A small model that answers yes/no questions on an image's attributes, trained from scratch.
Model: 4.28M parameters, encoder arch vit, encoder moe soft, encoder layers 8, encoder width 192, fusion encoder layers 6.
Training: muon at rate 0.021, 9900 steps, batches of 128.
Data: 245000 training examples, 5.2 epochs.
Rows from block 3 of the fusion encoder of a small model that answers yes/no questions on an image's attributes, named by matrix and row number. Rows with one number within an expert belong to one neuron, the router's apart. Each number is 128 + 24 x the weight over its row's rms, rounded and kept within 0 to 255. All counts start at 0. Numbers have three digits each. After the name is the row's rms in percent of the matrix's.
Before each expert's rows are labels from the 100 texts, of 14976, where the router gives the expert most weight on average: "tokens" is the input token at the peak. Only what is clearly more common there than usual is listed. The data: made-up road signs on poles.
# router: slot weights (fusion_encoder.blocks.3.mlp.router.weight, 8x128, trained with AdamW), inputs 86-127
# up: expert up (fusion_encoder.blocks.3.mlp.up, 4x128x128), inputs 86-127
# down: expert down (fusion_encoder.blocks.3.mlp.down, 4x128x128, transposed), outputs 86-127

# expert 0
tokens: "black face"; "red face"; "brown face"; "pink face"
router.0 086:156118115094130128143126174100097192127140122170128135104160130115147144087115104130084159126138108184120161115094140105122126
router.1 115:166131133149145122161128097138086149089128136139099139136157177103150102146081100153126147125135096151135165124110101149098120
up.0 014:168118138115137105100118131104130141097125112094103135128135143118153130119174123173153102119150102120129104110139171073138065
down.0 027:145116139145141150146114119136137092158138126180105107103121147154141097147128136086127142156103128142120135111117145117144112
up.1 128:096082134130113129155108131077151113116125094109138134113154084165129137152138108103136145122109128126148120142115105127098158
down.1 102:148144129122138158135094117125128139184129129146119166160155092089108132144127151126144132119147148105129157125191106130120117
up.2 053:159112134128116124111100135108124154142176149113097113144122059113109056164105118110111149101120160133137153139123132118103117
down.2 077:134157122156122158110142120123121118123110138121129086090122141165111129087112130133189139091146132106094112159095111097121153
up.3 017:098119121131102107132106118116147143137144127191080151118175128109159119111157082150167094132165108116117153087132103110135085
down.3 028:145135158149168147096124146131100092117115119139111146098107115175163126139135123100102110159120126136100113139132162124130185
up.4 067:107098097111129141139129128160135108087123098126088123126180118121150107125134092163136122136143146144111139123130121143085100
down.4 113:171112158145159134167117156092114160177149114089139140120138118139157111130085163091108153141130136122102162085102122131146118
up.5 015:184143118148112124136146131091143110141154107098125141131114143168122120143143098161154154117157190144129143126131136083093094
down.5 023:099141109171124139137126151152159122154165107172103113128132159147128146091108155114149130130113107109114133098131147146123117
up.6 099:158133122142138151148171134133116132118114145143150145118126127140119121185097084116066157140146166130146110130081161152121055
down.6 104:108139146119120141123121067112152117135112120118142137140097138139151098119120131105141123169099108140096092082140142134132161
up.7 154:159122114119088106108125154152121123108106131118180103127128162138158137116079117161155169131110128174101102092127155145108111
down.7 116:121144127167160156101102137113122119129133062148124140119137103193108143158115112106162123116141120108150125147142127106131121
up.8 138:156140116150116130115120143094157141145147104150096151132125119130153127135151148077109125139142135104140112153133098147109122
down.8 095:073088138087143145102138113112092129131089138126190109157137106136158103141121116124110111130088146135145117114138111139156128
up.9 125:144141137127128135129094080084107117088143127152113187144115130148110116136106162143144131137119104108161127149115117122187142
down.9 119:113122136136118099117113171142140159123113094115152067079130129125135115121145151121153098129101127111096106080115137151133127
up.10 107:087112143179136092162122121169089105174159123105137100141133073111087125103133118133139107138183108142092149146127143151124113
down.10 108:118149092083126124111177121137113107111138144124139152158105162164172139173120122130077128110093151124182109123131142128132143
up.11 137:073186114155129141086131128099083081106128139098124140136110118133157157112144152126116094127156133112132139109084141100104141
down.11 111:146072108166158115129097152161107138136110124148151137146136115098100140145112122147134153112092115157117155141117136132161090
up.12 107:147127131140132102153141102198133185099111123154125131096137138136136108116066116127143101116164124160104163149162151149130134
down.12 108:098067114154136127116122174060148114119149153137149148097118112138137159137124143135117132145116130139123094099130077112099141
up.13 008:148140161177127129112145101117158128135135161132128138111161115139118081131162110152150146164124153103068127135143119147084091
down.13 016:151125108145142150145082129125127066175123087178125144116114140182122147115147103112122123145130147134131128127113164110113159
up.14 142:158150142132182124124117149111108134105120150082171124142106164104131084133117151122107158104127144067133131139134124135128124
down.14 143:107121084115107168103134119172118167147117139110157139124155097139106166150125105156131146154106072152164115106135169129123112
up.15 060:093169107105098131134131146101168109153122099115107168114102154104123095142128143142147165097157154151114130107115129108125103
down.15 092:148145126194162150117134134128101153130105097143126071048139131164111152099128101136121162118147158111149134134141141139152109
up.16 035:123116148145149134077125120128146134079096161185144112157184084120086130151168168146117092117125083122125154170119124121108148
down.16 048:155064153118148090131086146124144106142125115103142115115127169147146156136121116111110154111130116144089135113100154136158112
up.17 045:127125143115110153106132147160080127169153141070131089131106179149104135161098100159135177147123117114106076130187153095128109
down.17 053:092115142148149112140123150105119113092124135141134143140159112123113111128182115127160141118112149138127129115100161174116125
up.18 009:117138130155121110139142076187117121108084126118138110147179140140144113162128139081129158134084142098132131136118121106071137
down.18 017:141143117161116162145110105175161073140134132140136133145107157148152123115127135149130126138140142107074102139106142137128122
up.19 127:149114109132133151161136150133142117147089141121129115139146089080152085142102123092078184155122139128110123118092125128156155
down.19 123:101122127172130120120088101119172140164162115163102147116091151149122102137174110125139083137111124117167123169165129124120128
up.20 099:126172127105113123154123141100134081146139138135145147129160089150154172086150087136149186133133138141146171125094124144137108
down.20 144:126115124158159146146114130139149171154137112118085121088125090147132138131104136141101130092162102161140143114128106111068113
up.21 126:113108140157155119174112116143170127122162116108119107133174117120101115104096141173163104138185098118123092133135160140155106
down.21 120:110130157110110109088128139129080134125116108129139141140132155165125163128111137119165206150141150125089131097073116099118099
up.22 008:102098141130111159123153126097133095153116129081131156084120107139122115114106124156122129129110122142144126150169137134115111
down.22 017:107134141127149136176104125161152133154140089111129120132135169148129145119176124114133126133106147118100121142114146113090125
up.23 033:081090150145134126110148133108150112175128110121129122122116092142121164121141148153166109111136136103137115115164077160106086
down.23 033:111113097141129107112118104155129148152169060122163143122101096099116101108154128160133116128146151142092118093115082136097155
up.24 081:134149134130131106154154185128144096132136091130163088100156124130100128139140102134134090137153144130115137133118111118149122
down.24 102:128110102147106117122113138125136148148116129158136136120138146112106146142151150104121178090133111167168137147162109124065152
up.25 094:141135106128112151148153136141135091175140125081098098116114162161133132122113142135128090110108153149106139107076156171128144
down.25 101:098126133114177122113128163136115192102126157131114098158114147139096146141143152161117145136167112118159140161180107131137138
up.26 149:139104139071101099137094144105133129117120166130156127123125119168176139159145144072074156127101117129169142170136126143109122
down.26 114:097099168203133148109146124106118117167105146136156169125097121100110137107163107139122051124121125111118154128145113129130141
up.27 127:136141121123088152146162138093124136110140127155144126137145122118120147098124129134156093130086138142113145145119171145125155
down.27 122:173118129093149055144101126109158156127115155134138138120138135156160133120149126134136198157160103110124088153102145102137135
up.28 017:115102181139085125137174098127143116160116129112094156152174136131127169106152156165121130114105099143115174094130142151111073
down.28 020:118131118166129125154091096136086140131097129114136142160171126171182148147170121095161175164121140094131115132111103119107113
up.29 018:158139133091183109146137084108122142105112127159084162104110132137188159157099137148151164119154141116094063141136148105115124
down.29 025:126109118149149180101113127144126123145119123112158151110126147167089132085159106109143100142113137160147167081087125122153103
up.30 147:094133129105154128150098155118121167099160132127129118145131108124101149105125103131121139127126137117116169166121184151152103
down.30 155:120095122094118122144145136086085112136106146109092119108134168086108115170146147182148085147144152148129109144119105106176122
up.31 016:154102075161113110139112139115178082110113103158115098126150106122131089163140157145142111198133098116156135102126132134109117
down.31 020:122127181144163125119125125142098152126118131126165144129081133138122135122144095099110134074125122087111125113113145108180155
up.32 015:147110109155151116126170090145111126111110169136101117150162077132142088139125145105155124101108131155139106148132147141091123
down.32 024:160157191116118117130101164128102161118149109154138145108113159134144125116134137144132143186118128110137159130109127124112107

# expert 2
tokens: "circle sign"; "pentagon sign"; "square sign"
router.4 099:169141137142119137149152140154117096152131139124111160088167111099113112137133083130075150114086110154134175146145165144109106
router.5 084:113167120144119125107183169071105105104123120163158138121136153154177145131138141140147129117150105158152154108101127142132151
up.0 111:157128137108153115185096067127108147099127148118101152149142121125134131127136115130102140141103126133119142137138139124155131
down.0 119:150135098106106166127150138146142152102172115108134133164123092158126110101106146154128110115119062108142141132159123147180127
up.1 016:163115156099133120141139153139106153084140116137142144122165151109137075148053117124089149136143144105186161144109108148132158
down.1 021:157120161142104129128121125134110123131125101102106132142127135137093121132139139139102139115115140098142123106106146094165120
up.2 063:126136142137122103134072116119099112133144109102133163128096099093092089149177132107142116152127141112161094097142131121152091
down.2 072:094092117143133143110176136115106144142121114186092133131148184142134130096148150123138129108114154154107145131089106126137167
up.3 126:163105120034152134118143132124109066146146150131129084122147127145130142100141156117143156103127135153142121142154116159124152
down.3 117:136108166154135140158155108160128169123106102122125143126113110128125142176116134123176109124107150106093138078101101118127131
up.4 135:164129096078139114112093137172167095118132119130123098108130131134070111114089161143105154109182139134160138149118109167106129
down.4 109:141101144150102153150149156152079133127117097130142104166129113111137121129151107111171139133102151084137114136125127129148134
up.5 051:117109115128104102153132140129146100156115151087128129164105126100198106166120076144102089156080131172114139123146134118108104
down.5 056:070126137162124153118170141128106123097134105142108121123155157166086137143124150130149161116160114094150123138092091115167143
up.6 100:125118159100136149164129123121139137107132132161141144088109079121124197057113089118141133131107117131112112127129090120120169
down.6 105:118119106130120148128146123128102126125120103169139108169120113100121137075088109112083123080173105131116129157160087124087117
up.7 111:096089136081123081160140151079136134168114120116158130117092092129122110130145134156141132155125138119136161088147117116131077
down.7 108:096156120104161097116134127160145131095140149120120170148150087112122152142133118138136139128134120121115121146143144144083122
up.8 092:128098137124112123182104152127127130156145115115135119140129168181150131153135084098148149132132102160151132111145057148126117
down.8 085:058167148149177133132141115123150153126115165129157117146142143136108142130138146119120128118113127144090123106137131132103137
up.9 119:135089145114141137179127135146148124151070109133099054119108087160122129091098137118144169080153107130123141152141094157159146
down.9 115:116122130150158146107141104135108161112154178127132169102092091125139118150163131147110080185069152138114126123133147112137092
up.10 096:146115107105142160116154110166138156129128106174112139130142123156146102071118123134131159118134145122107128169091153147113167
down.10 121:134096132172131143140131168070122135143153111101124119114136130127136131118123112141149131128111138123122144109079130117148168
up.11 121:094115094117122103124166158094176125189111099128108134148114158134106138129139154151163097117129138093158142138120120108136132
down.11 119:139168176118141159124139097131127143125127161168125151104134130127162133143142098098130139129115101116164102104172160127152126
up.12 102:130154113094128106128183117076117118142149170132119113089133157134182100165105149117148106089136117127159126156143103165108123
down.12 107:135129163139141124127120143197106152112097143104156157113136133134134116080132142108112126151133113133082138127134164155128110
up.13 118:117150149160102117095218083125126132124149122133110117172129111086137118118154116106127120150125131118133129129126092091134171
down.13 103:165136107132123131126063119106129168125155105064080129154123168149108112119121127111161185146092143138095120110135140171122084
up.14 026:116124172136096158159135165138183143139116120127181101126154137137141105167111131089096086108096126159114148130105104111143141
down.14 026:116138173153118133113104081128117104094167140151148157137167124136147137110135144153119154101157107118132136156097129130153121
up.15 122:127138119135140129073129136087101102147104137096148138131181116150142112125108138146158115119116102180157096123079147146133120
down.15 121:113100134153090117127133062159126156179116125177147080147108125115091081129163135080113123128119125151121132133170137122161137
up.16 036:126075125133102135098138156131123138130124128112164193145155100126142121118145135141122131128125165081143109144119139113156167
down.16 041:114136162167122150153129119100122128141122152085108105074136145078118126142133091142167121103136134150136091135125156160134071
up.17 050:095155136144132122077063193105174108090139144148101132103143122154170136110142097132092107110127129131148138128122165145131141
down.17 039:110108103118126135109172146105094143142151118119141130083125138110141151145135146143105045115126137114106104178109138094121116
up.18 137:120107177118143132068108115114118115140106113132114125148102162145128152143172114130108100090139140109118110122180108101075103
down.18 108:093139142188105133106154126118114095156131111103114114139146159128130096070135125126155125146151124142091132170098111115179137
up.19 097:082133153150131131117130088148116116084130102115152117140098125138128175115129093114100092145161137139110138140143137139089137
down.19 097:144106153131136101132125149151155156152138124136139075157174128111107103128092162113111115116157123141152156144108125110163127
up.20 094:117107112142132108100121103096118149104139137093189142123135125099088177174119136142116085126102144133142136143135162123104152
down.20 098:115152137096129102131138169147105125151112133104113154126141082120141113137146118158060178098157142191116125144114115103121114
up.21 106:127154115133118178114118141153137125075140095067109150101133123105138139159139183164136129120124113113161134114120139111128118
down.21 106:114090094105155101142140139119111128165137139140142121156160140155153105119088135131076133156147130137104091104153162156107100
up.22 034:133119140138152121141111137123132138105168133127114128147122141128148125118128141112121097163152162081142130117170130107155130
down.22 028:161123154108101161137124117118117086166149155116126097164127116084118155143139131135144123119132118110082120115108101143145168
up.23 117:120135129113122110125128132115102073132135127122133143096148111185128174138185113138150154096100107163125117100109104112126127
down.23 120:154135135084113139145154093147166145130115125138121113107108111107160127129119126110152081133127129088139138094171118138126102
up.24 134:112167125150115137148124116128093161091126114147118099132152168117146119096130101113117141147167128122105116161105127113114121
down.24 121:103134139124111108094131074106126161147130117099126132115140095139182140126162139125141141152140129165104109126098189136158116
up.25 131:114156116134132163122141096151104108115153112127150139171129161104136125152114172114127087130162116094126124147147123161104113
down.25 125:141097161116111068165129103109133141151104130106126145087146105125142092142097103134114131144090134156131139111107147140097135
up.26 111:116146139106118145162128144148134143130116121173149114164089144116101115115133065126103166123111146107101123148094142107147121
down.26 102:128117108140178105128134154098087116093165149088117122119178101145140150137101142148137093154157155130125103082171141152159159
up.27 035:147077152133161133116093147098134104140115122134152117114123133132170107139121115146125171097119119150101140117186118100114155
down.27 041:144083116121076112150112100112128128132120149147092139148133147159131142139140126138103149125142152106157134131163157134129127
up.28 112:138107120101117122151132087135115080173093124115129142148138107145188138205108151110147116115105097120103168134099132124127127
down.28 085:135158122143123118089129154118137172125142088170141130139100127098108134143118106121094098118105139167122090131132139132134087
up.29 111:152158167097133140101171152117133067126127128106121089127121131119155170091144162133138154100139114113143138113124146138143145
down.29 124:137119141128117091145069125115139120123118157130132158129110092101150093102147076105123139145129147135114143127141112121155125
up.30 057:128103151121125131103160106141116143135132133121083121122066107134100133105146136120127107117139128127107111168129157155176159
down.30 058:171132141094119083154107166081074126150138140129122150126086084131104133087144132122071175113117119133104088117126123111086114
up.31 099:138128120123077145175162129101139148124114129151115126082102114135145120127146105111145132143132160096102147151135147136183141
down.31 108:133130172125178082118087133108111114119118142098134142125134101118130140150138091123101132161127138161108139098160161110139102
up.32 151:074108133127139104081113107161137106167129128131159134107152144155079117134115093159118142125132101152142115117102131142122097
down.32 123:144149104118123142143119150087107147123138143142156091137105151091173113140072159104142123103166145071129146139141145127111119

# expert 1
tokens: "drop"; "cross"; "heart"; "arrow up"
router.2 098:152134148182138164153140119128127136154134104103109142141155076084144121121138090124064129117081087135147142143098147121114120
router.3 089:110131166116110105155120148094138102136133117112070129131138096108135146148175071116071111163156077174118145140131147128090073
up.0 064:086120145149137152108109191143103114100120134128138107113139142111151159118186111089107151119162082117134132126117119111102128
down.0 077:132137158157150150121155094138097133127123084139147098115110145135148114119131124113135107092098141136112139130093126112143119
up.1 140:133120124145119167145128140115132084123172125138078153113129118154115144156101157148118105139127153126166124116113118114103071
down.1 123:132136108117106115118180111109116125103151171127144109120134149106123126125131132107106117130145163132138127098142097153165187
up.2 143:149080155109132124142150153124165159126135124147124186138164171145123128160131108118113177116097148158115141112123109133164117
down.2 127:131103164097120148105147091129132095081167133124114124117134128119079148140086104122129132094128107089107160149102113152157106
up.3 127:158118160187125096158141135105135157122117117108118143127145158120119121116129091113131125110107080100115143148114093138108094
down.3 130:112100075117139124123093135141101142114134148129076095122103085114123124153154133163123185162133119140119144135111116129140114
up.4 156:110125097171111113194151143124168128177145115114103113148141128151141114118112153105173105160129144095131103165149128137110116
down.4 127:134149127088122127111129157149126089112157130138111101109132142146131152154096116139128104099167075096155155174152101176128124
up.5 117:161180150129105108139134109133120134123125075123131122145142161132136111117141105142150069148133173132137133130124134105118139
down.5 106:088132071126077162154150127128129098155128142133151114160171120138141113121125143086121130148152099124165122115127107108160145
up.6 017:105126114079101112112124146178124104125160107158130109113158127081124121117109147095149122096164113134109145126155127152146162
down.6 026:148134126071140115111124141118086127160133120089102128118126128138142104128121122127148152115115148148105120123130154108104120
up.7 122:114145170115131129117106180113104116170131144148096159107133139116132129097207082151135176138133135130134137115142134126087100
down.7 120:149126105118139100124142118133167135114117105156124147104126108117105119122121170151178079094111132109107133136115174142142118
up.8 112:135122155098101115113138116104142096148135147133143067131166112129112125103121119112123153122125166152151156133098166104119170
down.8 129:125123093137155106157120185141090141108109075085107144152111144135159133128103164140141112128171162117118142127129122146157136
up.9 134:131124107146144159120138098147154116126118101133091180106144122161099128156128139130126156114139136160134147077137128139136117
down.9 136:089126126087139100119109138089095120124137134120125137153105137118118153137128137136094151120118139126086114147129138133132139
up.10 020:128121090137126126155157120174135117125160166128162141153121137098159157128148107127113157132169135115173091157161150170110140
down.10 031:140109141099119117115159132124080139162080090112096178151137093150135112137144118129139185132093121166126125120126166099124124
up.11 118:104135141068148127157115121135102110147148152114134088113114156127151083132123153147188160136127144124105147133127149135111089
down.11 123:141086133100113128148077105178097114158154147126119128137137115163110160125112086113098162159147104135146152162106084134106170
up.12 111:107087107143112084109123187140116105098175089108135137118101088137136138140169148130112156114134122129163086135119133123109065
down.12 110:100155171137143179160158120139141125098140108109101065120143134117105138151152109133138107123110115129115170087087111109145179
up.13 125:133164159136131118101128058097069103120143145123155141134157176064141165138154149131097125140120105136107114121100125117097117
down.13 115:131161093095105119100169115154145152127144054147115137079121126122154157099090111131116123148114150142104103132118178142132160
up.14 062:145116103160133143154106092143152127149127127126123106161133148092157140098146115118127162123166109090145072148101107107159140
down.14 066:130108127080137145148102119092125134193072113157133129108138094162156126135159104127147121163146111092134148131126144123148114
up.15 094:160098128152194139117125148152128149131092118115182114126131079114131131102127113109146144126142095099146132092105111117108141
down.15 099:118117161135135121127077094105112104158140133116101093154108132145163103110122156114098126134101181129119137145125110108120086
up.16 136:184131157112143153158103158115116111158118155113118152170123133123158105093115122139142118129124148127098152142140146146112128
down.16 132:110127110128131122105156139173120150123150132172128157145151165109115095170145090122165109157144104097133131125163099133139116
up.17 036:121136113109088112152154137161146104115173125142159119117128137105137131143123126101162153109142124080171127158126114163153157
down.17 036:162114157085142131121131107139107126186115123102098120108121108142162121151130097136156116139103119163133145125129172128108099
up.18 106:111096151139146154130138186131121072092114148101141141115170130131105119088153132106128132086138130112183149108134126112149145
down.18 099:109092113133135164175129143115121143096107091133082169130107118141131142118082130144166115139124120105137147147117149164160106
up.19 127:104129116139118128129132196143111106116164151188160141113074125127145143077133067128116118087143124128130143133128126145156151
down.19 137:107096137131141161137146091104107125133091104080132137128123147107140121129120110123131144153078171142121145090169181107122103
up.20 126:120175112147110111161141111133090155109121127162140128151168157119129168086128080121169179117134094113103130168116107153154127
down.20 122:090156141134146134145136107113145105146138118148126108124126140126196096097094162139174112154137083127129118097166136142136078
up.21 128:171090105112142134095121159175125172132140106167129121126136115166159119129124152114109180156143134168139140095078142139117142
down.21 132:125137118118111132109143121078172071121122128106099106099100180115132158148148130074155103102116159131105109122127077089123121
up.22 124:163117090094170118070138122179104136108122119140139093131135162159116141129132140132129164103122192122130096083137069152142136
down.22 130:084124132191141111144128118142090108141125128145130184113164092106105108161158127164089138106097104156123129165111148102140175
up.23 066:134146134156141162161098145104124150091148132140137119173161122136161181120170124126119162130114088143117147149106148134113106
down.23 070:115130158116126110117121090126125082192078114129138146122115178121155115112081136122137119143115153176082127120151137117084125
up.24 057:159129129152089124136118138133117128147123123131120119109146166081106190176144139109190166167132122137137155137115126096113131
down.24 068:125152138112165133088125119147129126158104157116136139103110119145153143074096116137074113148119136158135166103119170175170122
up.25 121:090166111085135148094136139110137142113132138152133116083102168145150178160138141144156107085158155120140115099098071115120151
down.25 124:119142133173144084081127180136110098118134102104125107131123132101093079136125147185128200126129151150150121080124134100135116
up.26 117:153110136133153156145089122160114135153131108168077150136167170124152123157116136120124139134150150104121117132110150115070087
down.26 116:151117172132123070133114141144123151152137134099123117145117118094161155118114106129119153126144124139172156091116106149144183
up.27 125:085121107159119115129107114106101142142131112135077159093127107144142142155107112114105149173158100131143097116147156094106096
down.27 131:112120115141186130141151134140141128129105100057171159135126116145132154111108145169140137096112179142166138115114121126109140
up.28 032:119076105105137094162165146141100140122141145154135152132134114132139110113103101129099150135115117130185110144122138142133166
down.28 039:152116158090105114102129086155053130117099093069108153129080153115151106087167142133119148141121151149121120112141161099086107
up.29 065:104156064137155130084142140106127118133099143119157120095153126143142097138095084092108108106134176143171156185109133147093144
down.29 082:175066127056159138131127147108130125091138108106094091147131114121161133163089138113103155133125114123105130120119124145146117
up.30 102:127142119119122140101194116169121118142099125124121124140116161172182092088133047170148149126125116127096143139117091086142136
down.30 086:120097150122095134177147134134149129112082117144127079154163109116146149158109138117080142104153125141134166123177088138091178
up.31 106:140153100114125134095136128152098146144143159179145121108106146139113129091141182156133123104128152145139101118135088150112160
down.31 119:095124148158144094066136134113078131115110135075113150163099126137094134136145106169083137113079155123135136099121127101119127
up.32 046:088135134129166113109107198157198093125132138151116108110146170116097117168119116144105121129143155140159104121138152137155119
down.32 056:071116141119137141119137103144070117135090097108099152153144121136151138086138139102113127137094147155107138142178147124146121

# expert 3
tokens: "struck through"
router.6 113:089175148143117123144103132115108166130148163144169130143140148132142155080140141143103167138149108135106094124157117167151118
router.7 110:100184135108132108094139140122111143122169167115143138133149139130175151085136112127160100132135150152140148135122116118114145
up.0 063:107143123120114132113118131134123159185080133088088120130112111120158115138143136126133157102148136110180127132137137084153125
down.0 098:169132123125116142151133080139110135109145157162124151156172100161131106114095145143106155130157139131129165126107168140127099
up.1 089:141141107156146153131079130162145136175093114166129123121075149150120145142131132128135137148167124120088120116142104129113145
down.1 104:123106114128122130118126127105149115110150120085111190143125104146097128122161152108109124176153149066151115151126093128153114
up.2 118:091172123159180143094108099127141142124121091130126148153111176140145123105115121131155143129138110121077118125107109101126137
down.2 122:120119120148161123156174133116194140107163120110088109126149123165091112099151124099135099146152149083148123149151166152159126
up.3 138:135103098162148144141089054139138094133090119166136129119101146103129104166140158083151091150132134075142119135109109108115125
down.3 148:143131147114140158139156145076124104141113149101107135136105137109141120137116144097124059137135153104119131134143135128098147
up.4 120:131078103160140131154079111151123155097120115177077128140107132125125122150164126113083141141161122144109105115132094137129100
down.4 117:139097121116132152117149155078100086154150150164140100125173125134079162176122134129089132083139128155162164190131151136151114
up.5 016:145124173133107136139140125092086098132169142124061108105149123161150159137130145152153106101110103159095134174084119118121133
down.5 026:134138138125140128173104138103160154100113117118155107187153143111114093124137115116176152139110128133113146102110177106128131
up.6 133:146121102117187138080117129129141163123127132139106133135149123165123109123120101130092139129129130105126134113123180155153114
down.6 086:119117116120106130157112114176131151129149097120122148138104140128098165113117115156128141109124143119130160147134085108119122
up.7 083:166108101157132153163083122113067127118140114122129125145091172152110114152113180162145107113140081108154140153131145099159135
down.7 100:132090149125118127134154137130117123123128111131143144130127122131132096088151089125187114134093113132111111118125178128101146
up.8 152:150136127084104125114141142088161122126171122101127103122147115147117113130155150147123139139133130174127129140191110131167105
down.8 093:123126143137158162119092134143062087117122120173147143088103165135128140094125111138117120129123114119132134078116147124108116
up.9 101:201167154138095112119149108095147139116119160142154102087119131172148134103090121112167169117118142138145178103120062102119139
down.9 104:176116117115126135165114154144144114146110129108114102182166131123127116123099132163161176147126142156081140118112084138162077
up.10 089:183126121139155131146142105150180119121120110157171126126110075126121179117095112113123098113130108092172170127126158113139145
down.10 115:106076107141106142128118092114131195125107137130079163150118144124115076163119139121128152159084152124104112110120112130130102
up.11 066:115098127132188133129130141145159152120113087116104123130124095158123148152166137132119145126084131146102093123166142129135144
down.11 119:141160132136120135150146153103128107092164177147097155089147090155123089100106090129136152161111112140116156106105110156120123
up.12 120:120100159146119110151088109163110149116148086123129150163110150126150140200095114090139142125175102103126144137123150156096131
down.12 119:152102076106159112106117103156144075120105147110118098116160154147144102136097141170124102088143161108135085105171110107113104
up.13 076:170105137122132136112132087108134109125120137090094133134169152142138107098160138112142125125109123106124143119106168114143136
down.13 078:109153089138137108183112157119128107109102141157142076113141150150137106158107156117145071101169116149107133156122106140104128
up.14 173:128113155119136161117132172128149129099079138114144112104134114156155155119146140106150156112115127124131154123100101121106150
down.14 089:133160145167081151126107114188137124134121133128116122083098115111160119145136087177119153121125108086109123100149103153105087
up.15 112:191146135107121092116129130150140148142129141173068094108117092155151097100141092132113079154137134078155117165107110133135142
down.15 121:146118119170166121138106117117134091131120142137111120127136064136103134119102127100162089101152130123130114114137141171140130
up.16 095:158145146139165100159114118101131161104152116175088150131132147133114087111129129100145176141096102108132128130139104119081132
down.16 098:091131105122122107118096138176130143127134128096163113140123154100128097107131120107143167124190130096157106120118099166132152
up.17 030:147162130113133082099126167149154050129162150135127133119136146131151142087158121137133110131145151114164141112122124139112086
down.17 040:126154129088148130158169125144152122134095119114146148116144117135130094144139149131128123108195125149091126128139134105123073
up.18 178:132163162104118123101167174104101153088129146099122112150114081143098150075096118147138134123122149142147133120109119159164115
down.18 138:136121145094105149122089164086087081158117134209152139118125160127150129144105132148106170104109107182113132126115138150101085
up.19 031:139107108106122128098173188110169117090153142186133123124147152146151112129128161167108096107103151134179130128088132103088153
down.19 047:146142152153121148147177172111112127102087133139146144129133139129105078101098106130154160122077112127129118101122127125136140
up.20 044:156150161178131120127118157127118118167164132147127119134138177151111143134110059129122155103108086155117128151158125111101099
down.20 071:126094096160148153134055123131135112142096167118117140104132133114118084124158166130150118122129095113151168163122160159122141
up.21 069:169121105166114102095080171117149149134163123059175132139132120181124145121101131100126126137142106173142164130109144096123126
down.21 098:127085158138113097135137147183127138150143125170142109062106153115115126104139090184112102125100105144150142106127127098086152
up.22 096:124132144148145116124158185126161159104095107101127102091157099150135110170121120128131141133096139124160089119062128127122121
down.22 113:162123116150108122110079134174055176147151104131166125137119142093124130099142112140105147117136097152111164143087112131129150
up.23 126:113159123174133109119154128091138129089171099103100156174142161153161088068140117144127113125127135108137149106116151115110120
down.23 116:152127103099096112126121080169171173139131140167124101128120097138128108139117141144057180118119094192137105130127115124094081
up.24 076:109109110139147126115165118144084152134107113149079083128166111170183104135126117100165147099113121139117092121136098177145143
down.24 103:158175120098151127113130149122146128138124147159130097168163133106075128112189139112129096144084120128141119127137118128141147
up.25 117:142172167126140146094137134089145136141149110092164123112098112122130133114144110124112103084093101084152123168127108117138152
down.25 129:145139122138111137165155141159158138143098117146160058152114120124129110100126142120145089137107144145167156118119128130101127
up.26 081:106139124089102127107159158139119186120108125129155075108153104119125157147105089115108115130109150163095142111110151148162144
down.26 090:133100144117117140133158104115085107147115155128144125115101105171151108121109104137127147138065170154132120102116125089148137
up.27 124:169108118125158135114083183135117150158139107167121156101083141117119173183097163117107116102146111113113158095109108110110154
down.27 121:159127144187179132119124167117129088112129117094109094129112115126111129142151166076115125138142135143162128126090118121125156
up.28 180:147173127105141155134131121147086106119129174115116145132121138099133146080071157143106098154163128146149103157154154150140140
down.28 104:102118133120109187140112118123102154148095124164109146097126118137133123124122089152108133129105120172115104133147123134094061
up.29 097:121158127126146101130088119090066137128129172129121132133125154133129122122172114146183136168111119111125101139127106165114102
down.29 101:118144118179137117137124096130169125119158155106121150151126103156116105116086123126131154160136115093149107129153082179144156
up.30 086:114133129147166142083136140127114125085126152108117100141094123128140165117136135101154086107131114124111118132140133127105131
down.30 114:150123137085118123161133132113086150160124123137085097134131157156155098134110165160087200163132148136161114112120126162145129
up.31 150:095075104125149127121115058153088143120143165118137139164143140090143141142116166130116102152129098159158112135139132137124092
down.31 101:130116140106122130132146125124116085160108161110132161133142172178166122197129114160114095107095114172138123116167129111083118
up.32 107:140129108080131136143116132173084095166145084118128139135103103100118109137085137150119114150153116131125159161150113122124116
down.32 123:121120135132094130133099101177092142148117111162097125112125107088166110143139099083101186129125110106123156119121199135081093